config.toml
arch = "dit"
dataset = "drawn human figures in many poses"
text_encoder_drop_path = 0.05
text_encoder_moe_every = 2
mlp_ratio = 4
qk_norm = true
max_precond_dim = 1024
weight_decay = 0.1
Rows from block 5 of the denoiser, named by matrix and row number. Each number is 500 + 40 x the weight over its row's rms, rounded and kept within 0 to 999. All counts start at 0. Numbers have three digits each. After the name is the row's rms in percent of the matrix's.
# ada: adaLN modulation (shift, scale and gate of each sublayer stacked) (model.blocks.5.ada.weight, 1152x256), inputs 128-255
ada.270 173:542572544469536515576460473481492590549510549515489452485551505474563482494418527459508440508502515453565544487478490536393492484448514455499512508508548532528535470516474517558462546498520460409532539496484566467413498483502458484551544525559415511405510450551432494471544497549516495549446499526505482499521477502531499516456470541553534474419564495522523570460491460472436485486511
ada.271 137:488454425476501516508487529489438465536512499521469461525547500408467514480529499493516510484476533492512499467439546536506495486551532520439547429525516458488439525564476476535601480479461487490481504490553454458528506537455524542505504500526561499466524454495539511490531471489480507440514564513486466409505496539518458468569489483508563462521506464549495495483500462585506493501468
ada.272 148:525499480445504501496556507507523536506517459463538516469463535542519541497505572514531493494515504550515516527473496491610479549529511500530457504567510511507515507522491521578520537529484552444469451532518505548417557512474501518474461504520500490499541514517516527481566464520456434584505493462505621556506503465489538523492445534495457510494562465476455542544543551475459441438513
ada.273 135:542461465497558499454499488531583493475482537517518534497471458482494545481500510563450462516484516537540487583530496568518549493506481512470495423542501470513453470559476490524507523446518530545432488541471481563458490510537522539499545492534516456486510443502515552436617520537495490384555492531429480455487487536457517440499478507506535503549468468497498461439506438511452487473446
ada.274 147:436465449431535495515541498518508565460580469490504453547519484513500465489437494507511404457512439485504488562485560593457495505505548493469527484464482552496488486520487522540519501557498493480434539514492523548453503510473426506459493499466464465488584545486504404489476516505375498530446462521515524464510471442534524450490492430498398526426479430533441490503492512584470461506490
ada.275 158:449460543516511540524500502530456507414520469476496548486522446512479487530493511503580493434495548507545497522481473505488521473531581492609554518448479509541531496505493524534457523521410544521518417502467440446534500480461570453511566474536582431485464528426496454477489522516445523546552499470448561535451525465451441540454496495522508494530417515441483505482490498549493500474508
ada.276 189:460534456503468522491472482519473527459503480485529513414464454506499476455489485502536454550407455504521471459488576552530512474480494530540438534570493455384529428504554465505508463481488518532501500563514544508521588531424457528519460583506553532504512501597498488449577554459470478549489470508523514480470545528409514528438490480499463477471521525483495505479479474521512492532533
ada.277 158:497499452449496496488539450495511472493451463526477480546493479518491515515423483484485501516451482468453472545582510465534535496527497527561505485534440473554556520455562464525556545495494491535443491537434527475526446506568526554493523476493458502562502495418577427446460452450504472554485396594492516476481469549518458501499548506472476518573483453513466446507493501488476504572551
ada.278 149:502497473469501478518485469517487550495569490552478554519510501492469483545569534520460578450449579459547445553473508466478514542498533461515453545467518502554476493431412500424532579605498427456517448528494453509517505495565563473444481419544568547507399495462462517542469482559497430529501500467555502498517480448510512527527410452454562448503523486522486461489535524488461517483517
ada.279 134:523515466489405521490504478515489518469516517533537550435504500530534521498467584479503460522542482534471414481498476492492448496547475528498441518473548521456519490480464553428480450602478519494471487501551457526494550525491441486462552446570602530447511511451587515556502584504477488451519555467495496453536488475454455493470488450462527532469539501485474505493479543579516461503500
ada.280 160:548621550426493429488542432518490427453561507527498481462454443477584517454525533480539477466411518500529443506584535491471512550501479579506478533433509483471441498495398550479543546560485516538533510480529462472476500515522515513419497502552524436479526490516455521536513570511475462486524508506555519540467475441548561556483468467457500598581542562482502472506488526473556541461487
ada.281 158:482441493426455563464476494520530507484429461572532515566497446478506476445462516571541493566514407471517529512525514461419468493573500492499539448527448598493564528472518490480488450569500516542498518493503501475509526469494450461570519513489514489489579505522466504525539477496506514573560500525544465444520547458524523571525436514477497516502487486542484504471424483432527483498538
ada.282 159:530446544489483564558468429537591463428478531486516547470527501514467532516518524537459488481480485498546479482519517592480522550480482522439515556457509384523506444473541435589542531461479566507484472518527495459522525440537486531530379547552558482554493514510497487524504573516514545548429501440536463531498449470462508485471489521523530533494382484491493513513525575459464542534548
ada.283 146:517474482503502446479438485541511535563492460434483488522510441471501447430497474504486503449500507519497578546537540514563507532466526513604452511491462545585390499547554499615588561448558466475529491478492422448451533497476538487487449464568451495474511513457528507511510469495540464517497538542504479424509527520496477489427523548498543465531480458511481485499518513553440521492544
ada.284 137:439515444546505552475482530430475481469502482528439489552464505502442452500449516502497557616473521510476561537467523471514547534471529477481553471524505469445464523504519500493499507431461491415501482506490508500548516475457503520510520475474513528538541461524498497477472498549433422489425554511503534515504494436422499471486449546560437445512509444458560513470460478549524496531548
ada.285 160:488522560483433581496520517505563487512494545506464446489582572442517492530464554533493487576531506516479508493455493478467469552530448506470534518502435502466492462481493409486548500544486463482468502417531460452456408507521458386504516488488442466524488472503472522568464465527469462454501468501537444491515514381555487407510502528454561459527538418515503426550572484531477483492472
ada.286 159:486488552474496553449531482531487490516502477509499519505387522516559527559503495505437476535511516455529543555498544569514464472508437480474424550458539531506547465418527505438499434493514409477533579544448480528528598509524477493450596421443593551515569530505423480506428508437495492507492510457514554542544498546516455505513538512506491528499483547557500517559490506459442534486500
ada.287 193:538497529507529505481505407471480509484462522499515514545473535451517485456414493559501467476504484473512417436574560438510472513516484522553496504482462483620516492484509463467496503502527498506506526509518555518559534535487478486535509409538532544498496437553428525487490381466555501484506536545537498453492476456461548482497475571545485499543449473499479507528478573478459508485575
ada.288 108:489483534488502541510419498488498485474552496487456446446480499460444421539477450502564523519522378578461460485502490432544528526530485511490494437522478429527503500519532541497475490515563513534512432510473466535579522536490537552497479429544510521478487496536482455530494499551558501506518553572493526532520482524461417448504549502489487457539439460544566494504538491451444485493466
ada.289 096:524517535500501526451460582543494519550544518447468466493502468512422418439518454537528477491499498436491597513526473505502505541519491471464492521511441473565495522535526534420488513446488432481524481449549530482512494539568549488540521429551507472469479511470557511510528512601421458503523498542537534508456517528555526494538500449505426435451566423506443513495513423535541538469529
ada.290 150:457492586493547488511432494526473528565529552486466487497501593558463478463476491495505541540466410535459522484419517488542490526501482417519477515434431496563496513473555478514541515503455414465477482498489479523463538464505465551522493370553528498449536444510582563475463592493503440486507445447505483546520465480479533533500575528506554534451471492571536569544500569503461534511457
ada.291 119:467489502523575483528469474481453497469512467491476566491516509531492520424512557462451498482501464468488430496537530492483500532472547474573505591488539521480469509458513542495493500604461461490510498552500502499471585477548532581469398592480536533542503493513520524510484523455511486579544494511461480514532514472521523454606512507487533478440517548498469514590461465558382499482475
ada.292 151:555512487485489512545463511536533445466496436475506577440509456497575508496417491479545533449464555521462532502489495525527510515518492551569543405497424497514508438523440491542552501475550437531567567545496486555524519508464539460446512504477543485558466449489599510587498515516512527498556523500484473475500461455416490506500545496516472495549502470486534535539484468529540443586530